{
  "encoder_arch": "efficientnet",
  "model": "contrastive image-text model",
  "dataset": "rendered scenes of coloured solids on a plain floor",
  "train_examples": 48750,
  "image_size": 64,
  "crop_scale_min": 1,
  "horizontal_flip": false,
  "translate": 0.06,
  "cutout": 0.4,
  "tokenizer": "word",
  "vocab_size": 63,
  "loss": "softmax",
  "embed_dim": 256,
  "encoder_norm": "batchnorm",
  "encoder_activation": "hardswish",
  "encoder_channel_attention": "eca",
  "encoder_depths": [2, 5, 5],
  "encoder_kernel_size": 3,
  "encoder_stem": "deep",
  "encoder_expansion": 4,
  "encoder_widths": [24, 48, 96],
  "text_encoder_causal": true,
  "text_encoder_width": 256,
  "text_encoder_layers": 8,
  "text_encoder_norm": "layernorm",
  "text_encoder_norm_position": "pre",
  "text_encoder_activation": "gelu",
  "text_encoder_mlp_ratio": 4,
  "text_encoder_head_dim": 32,
  "text_encoder_fused_qkv": true,
  "text_encoder_bias": "all",
  "text_encoder_qk_norm": true,
  "text_encoder_parallel_block": true,
  "text_encoder_dropout": 0.05,
  "text_encoder_inner_norm": false,
  "text_encoder_drop_path": 0.15,
  "text_encoder_positions": "learned",
  "init": "trunc_normal_002",
  "residual_init": "scaled_by_depth",
  "optimizer": "adamw",
  "lr": 0.0014,
  "beta1": 0.9,
  "beta2": 0.98,
  "eps": 1e-06,
  "grad_clip": 3.0,
  "steps": 3800,
  "batch_size": 128,
  "epochs": 10.0,
  "lr_schedule": "wsd_sqrt",
  "decay_fraction": 0.2,
  "final_lr_fraction": 0.01,
  "warmup_steps": 190,
  "weight_decay": 0.3
}
Rows from block 4 of the image encoder of a small contrastive image-text model, named by matrix and row number. Rows with one number belong to one channel. Each number is 128 + 24 x the weight over its row's rms, rounded and kept within 0 to 255. All counts start at 0. Numbers have three digits each.
After each channel's rows are labels from the 100 images, of 14976, where the channel reaches its highest value: "strongest on" is what is common among them. Only what is clearly more common there than usual is listed. The data: rendered scenes of coloured solids on a plain floor.
# convs0: expand pointwise conv (encoder.blocks.4.convs.0.weight, 192x48x1x1), inputs 0-47
# convs1: depthwise 3x3 conv (encoder.blocks.4.convs.1.weight, 192x1x3x3), a 3x3 kernel
# convs2: project pointwise conv (encoder.blocks.4.convs.2.weight, 48x192x1x1, transposed), outputs 0-47

convs0.55:162107150171140122134164099115127145109162134140090115156116177134088126130146116121145122127129084063163145165153158129119116141116109136117141
convs1.55:149125071148159123117127125
convs2.55:091118124142132136134081116168118136099093126120160116093131104120143119152131149144131112124085146139118144091132075134141167115094157064123133
strongest on: purple object; its colour: purple

convs0.160:110130153129096123144159113100177110083095130105092091117126116152080108180110136164126158161127136118118149127128138161106100103131138131103137
convs1.160:106110137098134129117082095
convs2.160:127138139135095120130156136111175117087106115086103067141151126147092125177099135155137184152115136110121148123136146154107119115143117139154144
strongest on: purple object

convs0.128:137150143128135095119193112139119130126116076151144138112186150142132117130132139131088155089136158116138162111106152143118115100100122140154174
convs1.128:103093107105126138131164158
convs2.128:134135148129108085136174142115127110131092110166129108123167147165122101141157126136108149115125160100171137137112143167108097078126109135147173
strongest on: red object; its colour: red

convs0.119:147131114071108153092127146085141129141147180085124116107114100100143094137084140126114156182151142116120098143103131127132138140147116152123115
convs1.119:112098156096133124128137083
convs2.119:135132103082104112089117136100130111139141139089156141105142103084160113132066163152128157162131120116156097148098109111107143154149115139143126
strongest on: pink object; purple object; star block

convs0.100:096138116127096144082070152157164075171152141119116130124145136094145120148099094154110142153119116129146122145098112115117146134129094136144096
convs1.100:118136121135081085142112109
convs2.100:111141131130146162107076136146166134166125176148129153129129125099147088138115097144125130182099138101129099134131139152104173115117110085111117
strongest on: green object

convs0.167:110154136093126143141117118125119150129133101101132139081094114106153127124091149129140143141112141134072106123116079146129144133167174091082097
convs1.167:100124089120113125107091156
convs2.167:147068132142130130129126161090127123102100137118099048162141136150111130173144108150087130140143134115119128135147152123097104109114116147151143
strongest on: orange object; jack; its colour: orange

convs0.169:112125135115103148157119144096154106105134199111118119133101106141127114110128146081182149161148134136113103170135146121178132134131146135105098
convs1.169:132140114135091157176111124
convs2.169:099142130094102138155099115079172081134122165125142153110092112101140120123144144111164129152142146128137091173110131132175138106125114108098119
strongest on: blue object; star block; its colour: blue

convs0.97:159147140127128047113182118142125130126127088145132130106189148117120132138120137154082129110128129108151146128104139134103109109108120140161161
convs1.97:108098109095123146117157162
convs2.97:128135154131117087123165135122128118136082110169140107130166139156118099141150141146107139113110166107163144125117131174118111064120132129154177
strongest on: red object; its colour: red

convs0.161:138138111128117177088112128080138129097161173081136123136120122093118119132093165124138139161134119081137138174132118139114157159123105142126160
convs1.161:121102142108128139122151072
convs2.161:138139117070099122078143154098126103145136146097132135130112089073139138133074141142139154159123145117150115140089138122101128137166124156142124
strongest on: purple object; pink object; chain link

convs0.76:090197154129130112154135132164127121125100079138139132106131121141128116110156119142126137089125159142121148076123108180151107096130140091123135
convs1.76:139105072142134107129154131
convs2.76:147103094130136125126105174090105100129101107117161094168131122125138135116141106133065117110158144139141125119117143093144110112130093164176155
strongest on: yellow object; orange object

convs0.172:154103110126116131136159143146146137152167135118117141131162133155133129155142108155104154152181098156163152114146128093106140169144108168150079
convs1.172:094119120139124144151097084
convs2.172:129102129128143082123112145126148131147101141119114103114114130151107116159139104204089096156145083135161146098146085137109145133100113124151130
strongest on: teal object; star block; its colour: teal

convs0.54:092106128146148150109086152180134129146105112170105115117113157170112098145162056127099125134120147121117150099144123127113123102105137110131120
convs1.54:118139118153088110125082113
convs2.54:094156163101122171138094114119131117135096125075146127136111118114180150136087127111098150138105187134102108134137149137150146099121107119106118
strongest on: green object; teal object; jack; star block

convs0.7:137143159101139134141155124096133150129102117116106099111071099118110133118099141124132118163125135122096090132135145205144110115168164114099122
convs1.7:105089114107104165112145122
convs2.7:109123153146118163153116134152110104076117144107170102166179138119134155160128116144096140128107131135159164101144164161107129085137110119146135
strongest on: orange object; its colour: orange

convs0.154:133117099112110138146156152123151132109142171118109115106115110200098095124151111143142157149160100178146155091138100107138117135138139151125102
convs1.154:081142127143128103132086115
convs2.154:139101112102144091165151137121167148120123131133123090091124124204124093135173117134119152158153115159153132091157122130147147140104139112136121
strongest on: teal object; its colour: teal; star block

convs0.90:119147131143128127109109160202146122148123176156116136129142131127117107149132071170096123152112127151124161077118141125103134114153114135144096
convs1.90:119136128109109084115095095
convs2.90:112189141140130109148102136173121130108083153116133114101147130114139114141109163108120140128073166128082129097134183149138134104121125106124126
strongest on: green object; count: five

convs0.50:163115121172104133158126110118129114140178130118124145170154152149139127119141129098108125125149076127163127157135189106148132139128074160127125
convs1.50:108090141132144127160152092
convs2.50:106107169134128124162126080146143145092115150111113122111106139155126136177130152153123134167104121113117135126158105144104162128092132076081107
strongest on: black object; its colour: black

convs0.146:194138130124129107147168141090130128117159197115123125159093119115085160119121149131142118152154102122141143158110147128142092127151126155115133
convs1.146:131143129159103094151087122
convs2.146:118153098113111082129125168118184110140115120111111086098121088137086113110134096156147121132155113139170148112113094138155100123124144142154153
strongest on: purple object; its colour: purple

convs0.175:144103124130155117125109105115099154154153119146140165132092136115148154070130144091165072100122115148116092149134106102171143142146143123119103
convs1.175:116089118101123143106170115
convs2.175:100124136143156114140086111174112135104134137106148095123131114127088159123113119137125077127114080158123162076151128107141143124092153120153093
strongest on: orange object

convs0.9:123155140123082143127167114102174098100135137091108108138117105138062123137100154150162153154125123122141156127115157149125093104159139155117128
convs1.9:097124126077140138094115132
convs2.9:141150128118099095159161118092177108101123154084114099122123121141087140121121188132184138152156115129126157142129149155147118141139121153131139
strongest on: purple object; star block

convs0.157:110175128122073135094125167142156112135152138093103099133137113121109123165075121167120159171109136128131156112109140127116124124172124154144115
convs1.157:092126115115151145085121101
convs2.157:147159122101104101106150169136157140136142160099087113113153150112092151134106120160136140162138105139110145122116158135095107146170105165163102
strongest on: purple object; green object

convs0.177:139113125159166135152148116154113142087097094146132116133131149181111128108171122107137133091131136141119180079168119137129120103104144104139163
convs1.177:138139113115065114125116144
convs2.177:130160181146117126145169111150112122119092102131135094125129167151093142141143159129135142118107142141098158100139165169122122063135129144154126
strongest on: orange object; teal object

convs0.30:137123101119127098140139168124163137123125125101099092079103131186098118125135099122134144181181108126145127122154086133116106161107138129131132
convs1.30:120103142121114188136145137
convs2.30:128102117145137108161134113108163116118138142137114139126109150160120108143196122161115129182146125128176129115174105164127149116112079116101130
strongest on: teal object; its colour: teal; jack

convs0.166:155087109120141117103135145078114128154129122173127123135103131125131142065143122103157105096171127125136092158092114094139087131135136152153125
convs1.166:121131120110163116123154076
convs2.166:129104097092114118123124142107118108139112113143165114101151075130157140101137122105119121088151157177131113131088128082180112120136144160152119
strongest on: black object; blue object; chain link

convs0.11:133089114144145169128124121120091144129145127131148157128118116141161127099147157059176134099128132158114117135147096096179159138143155116117111
convs1.11:098117103112157110108127087
convs2.11:145143135120146121167127101143101169102137152136132140119088125127140103094102147080167121124102118138093103101154163150161149154148162118085119
strongest on: orange object

convs0.60:149094125104131120168170154126139135122138172147098106128110127186118128139159106093142154154173098163117119138135162100137118128127153157122093
convs1.60:160103130112090109139165126
convs2.60:121090118127123095151104145116126121119091140161105108102107133180132127122205078137112107134161110153156123110135096105134102118109129116111115
strongest on: teal object; blue object; jack; star block

convs0.39:137101081144119145110076139114134132159180158112133167142118130129173110121119130110141126151136104121141085179124113099137164166137113133135103
convs1.39:116094117119129110135143072
convs2.39:102124099134127151102067116146122132121141131123141143095101103099146103119105136111176099138099112127109126138107060118148157148133172098113135
strongest on: pink object; brown object

convs0.67:123172118130110128113126158128162088132125154137125108145156143115087111129133094158104151120138145117162178116113191149112096116120082139142155
convs1.67:111098105111119092107144095
convs2.67:093140136152101156100097148149143104137086130135118097138146139123113105145125085137103144139092176119126171113095152121130106064136109111142139
strongest on: green object; cog

convs0.75:125106149134096098151125087149136084125099131179135164137157120139144151123140132142150118128112118168167127128104139081140116111132114164120067
convs1.75:122144140142086139165103154
convs2.75:063127118112094143134122132151122098132107093141149130107150105148145168140149110127111140065143150183157129118102104095151116115127130128121099
strongest on: white object; grey object; its colour: grey; its colour: white

convs0.10:166135127117134039103158134122115130145106096154140134122183132120124140128130144142065114107137132118139126127105139127111112118106116148170157
convs1.10:126130135113140178102150161
convs2.10:114138183129104114126147124130145111141087117159122107137145142150128108146143134141109151142093178097153138157127120184115118068113133102141168
strongest on: red object; light from behind the camera; its colour: red

convs0.176:113123124159146130115106166174146121126112183142119100143122149137086109137170071151104115133117135146133181094142152124124123090109123115151125
convs1.176:123085085114110117144132151
convs2.176:123183140166130140117122111157119123127137123131122139134135169142123117121137138100137168082096166122148177136128188152141114116105072107124144
strongest on: green object; its colour: green

convs0.59:140155116125151105107079125153115139184168149160146176122121123091142126072132125127131059121130113151127106119114125115143143153114133136138116
convs1.59:111098119144122086140094105
convs2.59:119102115143156153104074131144092130134168138124168148127097104121143122085143144120141078091129117140122137109130091089150153147090153120150117
strongest on: brown object; its colour: brown

convs0.42:108133105127077124128106141135197082123136116103111102117145126162131120145128093160119154140163113145183144120117106123126126147115079147143108
convs1.42:123148140110107115115105073
convs2.42:145117126159179134117113088149092169124111099142159110141124114141135106122120161111144103107075141119081127106145147142144153113109164105152163
strongest on: purple object; cube frame; its colour: purple

convs0.20:139132103113134056126108156108149138136130106113108103095088125130116146117117107124133105169147082119159100146150090130130114191113144132139140
convs1.20:105080106131106151134138155
convs2.20:100128140179134145137112090125143106120120118117136133167137140143135119158150166163114126134104150113131132114173125182116164089116074087113139
strongest on: teal object; its colour: teal

convs0.183:125101123115130141117143178164125135149119144165106118123144137150115112180141069151106151164128120157113158102127143099084114122148131159158098
convs1.183:152108143098103168128157121
convs2.183:099136134154147141134119130172103139145136141166112141128135143169125127116188104154127101108121130163130159043142140107144127104128114126136097
strongest on: teal object; jack; star block; its colour: teal

convs0.0:127194108151175136090110155155118158177150118130126135145122091084104108098123119135124104121119145138116136118137111146134149134173151112169137
convs1.0:129130126135114196136120140
convs2.0:124103150153139140139130082158070124072106145140185125146122141112127126162139153122133110133086116125139168114127136135109142082108138120162146
strongest on: green object

convs0.96:146113123142144081137153151166135161142135101133119093120147134177112151149158090152095134123160113152149163081165119115117136147112126147168128
convs1.96:130097131095099090133156122
convs2.96:135127117176139101130147126160108147121154098163130127125125145173093135122173095166128108103142091146175176084142109108126119149117115132129121
strongest on: teal object; its colour: teal

convs0.44:100129125144153193110132135138109144144134113149121147149096128123142096117140136080149155132105179125073135146132123145136136093173165096120118
convs1.44:100105132103097124130150086
convs2.44:115119127130113135142108130111125132113057106139118099126094111131156097142108127094146128128088170140095122126119112139159112090141177106106180
strongest on: yellow object; its colour: yellow

convs0.187:117161134082140109138132165136148139158116142132115112094084105128098106110140091168109128168159155154103108090127115178140118102141155118126111
convs1.187:088103132091096147127139134
convs2.187:130106106138134114181123126117146103088121122112155108112133159193144102133178127119099174137153140128168149115151130110145147129094094109127143
strongest on: teal object

convs0.33:138153127053131087146122130101132126114112142085148114070103088125152123119089151139135140153144135139118091129110086143157143144108133132125121
convs1.33:106121127087120144093105158
convs2.33:141115095108112170108100146112132120120152170085158142137145126114172095138091142125122176166113131109128115114126149112109177162144104148150119
strongest on: blue object; its colour: blue

convs0.126:146139125121150136125167119127076181095119089114154143114141117124139132127113215114128153117104141124092129105134107141118152140168153123126135
convs1.126:116127094166102101116100123
convs2.126:150112150135142101177163111115105140073086089105141098136148141155122154152134165124074139109116153117117141119158119159109125121112138115118163
strongest on: red object; star block

convs0.99:152155116104151162107175142110095156148132091095144127129126109104151158116106182102111151112128156133088127131135115168129146127180142107143136
convs1.99:137074121103111114103146117
convs2.99:138121101118143070119110167155105139140047119148123119112145112117133119129129099124109092114083176162122099127100144124112117125112123113137147
strongest on: red object; jack

convs0.5:126120144109119096130150121124125057117083115157133147102144131135114147112143124150140115073143122148163133121071136094138075104110113144122113
convs1.5:100124149096078143136124115
convs2.5:121168156151160096158140113209128152119094120164114146104144153158108108141156128128119118124105129117113160098151129156110137124099126098105139
strongest on: black object; its colour: black

convs0.49:141129157105088131146181127107131096146128144122121118154139133134118189118127104119121133093166136141127126141105161120154068116159123164126081
convs1.49:171129110158129106150099110
convs2.49:118133147123134113092106137114148116157109149155084124132101112093063160112130092178158070126145118114134122144113102142128096104124148128129124
strongest on: grey object

convs0.142:132100190115142103091153110126123142148125128186088136133108151102097149139123120171139072104113121087130131152111138124093115127116122139121107
convs1.142:153116165138084129153123148
convs2.142:156160085115136141126143161122112164115151172111157130104118108140134065091133159096144175148129151142114146087131141145145147153150141132142131
strongest on: white object

convs0.24:151141056125119124130152151091117111127152142112150128138146091138119133074137145111145133109166118161164133123104130095171101144154135154163136
convs1.24:145159108104141128108092095
convs2.24:173123083141149116123148125100107153090157172128142134147129126129094086088155146124134123122149084111156169102130151137123132155114116150143169
strongest on: black object; its colour: black

convs0.153:139161112107089147114161127070144107142159134108123135109132104119123091139103163128154169151140130101143119164085169131139115136148117180125129
convs1.153:102129133091152137099114090
convs2.153:162135126087094119103163134078131109129107164114103126130141120083101140116094142138138134158145139107124109147082171138101090129157106164131134
strongest on: purple object; jack

convs0.83:112174099145144126087126138132136124131107117140151131119142107133118057118144122147120150098117160112141156104111131161127141109098127119166201
convs1.83:144145141141116114088099088
convs2.83:150104154123157126139153119120111159102107095095113094131111156166152138157106142123085174152113149106083112113170132156094146126136143103117141
strongest on: red object; light from behind the camera; its colour: red

convs0.133:101140103094098169101119149114163093168154130091113122096134117115137118158107128154117177177141132123143124168086108131108127125137103134129100
convs1.133:119153132142118077106106104
convs2.133:116110130114094129108100118127152121065134153080122093131157089122113101162079125160160132162090105101139144116132137118112152127110143110137145
strongest on: pink object

convs0.51:114151118096124139124091117140122139154168121102126141100116109083164142136060134132131118171120107139118089133119087126117149160164135125100089
convs1.51:101102127100111126125099085
convs2.51:137087108120146158094069153108107147124139153104144133147100121085157116141100118138112094171115120109116091126142092123098172150118134113143144
strongest on: count: five; teal object; purple object; its colour: teal

convs0.150:132146086105105154129165154107134120142168161118141131135146096136125123098131136110157150126153129184131125107114160116153112132204140154139100
convs1.150:148136162136088105153113106
convs2.150:148145123116153088076132154123117153148115143153108116106092118073090112103108129153166076116121120112105133115108112138126122122136177135153152
strongest on: black object; brown object

convs0.145:143111134109127164116136109118112158127152112115138164124108122095149129137103193106142142153111130122083111137132098132115183138179159106092107
convs1.145:115146093125093113123092102
convs2.145:111124151135128109152129152132144119096077104103098056126138145162093143165141108148076132118131156127116158118142131140111105092097117119134144
strongest on: orange object

convs0.152:167135135129150082080167122132105151138137100131139140136180141091120153138104142159083123106120115096144136127120140134075153130122115149159159
convs1.152:136114098107083098107114134
convs2.152:148162142140162098120172130177092147124136078133124111124129150127101154126115128143103110079117108133115176074133143130105111132146135149156144
strongest on: red object; count: five

convs0.84:147090135122105122108082111103136126130136149110140146142157144107153146149097130156101121155134108097148081184123110113101162159097080139131118
convs1.84:113093126132132079099150124
convs2.84:122104111072119130097138107124165128152176130119134170100126099089146150125112109144163127157164111128160106148115089129114148159148157125113100
strongest on: pink object

convs0.94:123117119121098135083085142125145108192138156137139148146150128103148113143119124147095130148124130124144107174084148101117140130119087171151092
convs1.94:100139126101153138101108087
convs2.94:122106107123105144082100152122141076141125174125103145145140147102121136132115091151125122145156102116159119142106155096096120153131062155146120
strongest on: pink object; its colour: pink

convs0.101:085117125151140167124083135140128103144121147177118145156105139124130091103159111070147107108105164123117108156117161124155106085130127112130119
convs1.101:132140116126102124067107139
convs2.101:134131123121126127137143111092133131117180163083152165111140105160129101134145179174120148141159120120161127124143086129135172141093144127095112
strongest on: yellow object

convs0.15:088100094152096148115087150119160069117083115140128096120130108168131071128148098136144148118122135147147129131104122110144109106104114141147139
convs1.15:150149122126124103071110127
convs2.15:114156153142165158147117081152111153135131065124144134142147141136170155133105154111105137094100164108097108113161149144126165124115115106109141
strongest on: blue object

convs0.141:133158152125115078153127112134140115167156108153099189106135145115122111106113119154134099154145094131155135137093133117139084135161102158089125
convs1.141:161153155152109145122089124
convs2.141:082162115098110123105139136151165117159148131143106147062124105115112151119131114150154127111147118163174130137102086127134107141140136114105080
strongest on: white object; its colour: white

convs0.179:125155070182121151117096150105146103125145144119150123150122116122101074091137126128141141136143126098151154155109111140151121127131123130159192
convs1.179:094108143125122169142138165
convs2.179:140115125169134125117090093119129097124099105116154126148121119092115113116123116138122073129099090088142116130121106143130132125094121120150212
strongest on: purple object; its colour: purple

convs0.91:079136131149112214127123136142128115120109138127129133156126117129138113143125128108140173136098181130101145134134152137136138086183147110115103
convs1.91:107127127114148130113122066
convs2.91:112163143154112143117134130141164140148098150162114124147115134155099077147118154139143161173089143115099147124127169185120131088141144114117130
strongest on: yellow object

convs0.43:125148124117065144123136114075153086126149134094138136141139103117131107143109153147142178153143122104164122169088154133121122128133091167129129
convs1.43:090139105118153148096112102
convs2.43:128128130118089146113129113101157099127163176081097140142141123117111143123106125143161125157156066116153128144110153108112122161144091170114113
strongest on: purple object

convs0.38:069131123148125219122095146151131118135116133145114121158122131137128099139139119101146170124108170136095138135147134129136127085159139102123117
convs1.38:105095123107148115135142080
convs2.38:095143136137104164133088111155132123128096126138115152137089129115161101139103134102146134152073160129106125148101102149143134095148140071088140
strongest on: yellow object

convs0.3:138074154154120131147150079115118111116129111167120146165145180137123158141164118129133095084136120091150148139142161117121111111091101140127145
convs1.3:115091101128120109089104107
convs2.3:083133160109086105151146103145163085141108061136110140112147138141137180158123088143129136109134113141154111144120119123129093116135113130102108
strongest on: black object

convs0.180:112110133145100091128115108158125096104122164173115154124160114132139118127128150156155120126111092157159134128096140067129116109140124163116069
convs1.180:166089135106102128154144118
convs2.180:075109139111098114103129146147143112156111106147094144111111125130139179159129081148104105111150119169144114151118089098130125132119138124116071
strongest on: white object; grey object

convs0.143:152119132101143106174144102121104161111134147133139150084107121132155150095136153114169088122134092166117097091152108121148136157128152120093095
convs1.143:107159108121156103100105104
convs2.143:162123109115152115162146134152078183069158132096161131113141144143151146112124160118130140117135112140108146071156115122117145163134147120124115
strongest on: orange object

convs0.48:129123136136174144124131102131067165117134102136154151137116129124138146107129178102160109076100146131083133116144119121147151123139184104116137
convs1.48:121130137113078113114095100
convs2.48:103105124102118131134082160114162084141132103083122114136140151117140167143116061170074125127154127126143120146132135112117106117106098137133115
strongest on: orange object

convs0.32:149118111130157099171107114099107149081117104102137108115105130136129164086133154094140096106139104109133125131151095130155132161084142103117173
convs1.32:114137139138145117096083093
convs2.32:107107104125138136159129116094130107123157064105151146137123144146147146088146111090147148086162111122165098162144098110158119164118113124136144
strongest on: orange object; its colour: orange

convs0.148:109131107159101147153141103161141132113186138114145164153166141162144130149153127110138157118122098143146137119172154099130172168124116120103094
convs1.148:168099101107153137102120140
convs2.148:114108119105086133085144154120151089146132117154089125112125106096107157135123079138153109120149116148145120138084124093124079127165130161132100
strongest on: pink object

convs0.41:144110128106136158125136109116101167130150105113134171115108127090143137133096190110145135146099127124078113135127100131117165142173165108095109
convs1.41:102129097133089104120095110
convs2.41:121124152130132102149142160138140118096075110103099051123139144154099148164139104156074133120132145124122150117143142143109103099103116128135149
strongest on: purple object; its colour: purple

convs0.1:133146149112145121128161107138099175106098107134099118093109113100101117127103153120140110129080123131084125109119133160113100113194167117105119
convs1.1:104102101162104155138104131
convs2.1:152115150142129095162157135149104147075102166153113092152165155135110150166144125139098127113125115126139167093137167127086111114125124160134134
strongest on: orange object; its colour: orange

convs0.4:121098100128130155130078133116136129168177132104136153137114131148182120111136123097125148126160131139132079182145117108150170155123119118129092
convs1.4:092096141127109107135145089
convs2.4:088133111139134146096056129140139105146128098125139126105116107110136116128126119126151106116103159136137146153104056121164150114104164095129151
strongest on: brown object; its colour: brown

convs0.113:133132153139112052138119090159135118125128094150092179118147130125129126120111128161116082158110090123166122128109143104134103139132125163098117
convs1.113:139156127170094122144100143
convs2.113:100136101083112133101126171123143095169113125137139130092124093120127144084132109123125119106170151178149110135086121115167102126153136142140093
strongest on: white object; its colour: white

convs0.80:120146133144135140105104103124121155165157104123125164135100097073126132117110143117159103137105118100098102160139087149121151138194156107114117
convs1.80:127114118133121194129133149
convs2.80:130086157143140128125107102136107131086110139132183102153106127111115138152137144145127108135096100117160159116141133144106149091098144112198154
strongest on: yellow object; its colour: yellow

convs0.164:134154158136149137104138106114114170134137088114116145134121107075112144126093159122130119127092122100093109147148119161109133128197166097126149
convs1.164:111123128115122196123126134
convs2.164:126112152142124127125136124139093103087102146147171094147120158124122140159133122139117122142100113115171163112134157150096114079115118131199153
strongest on: orange object; red object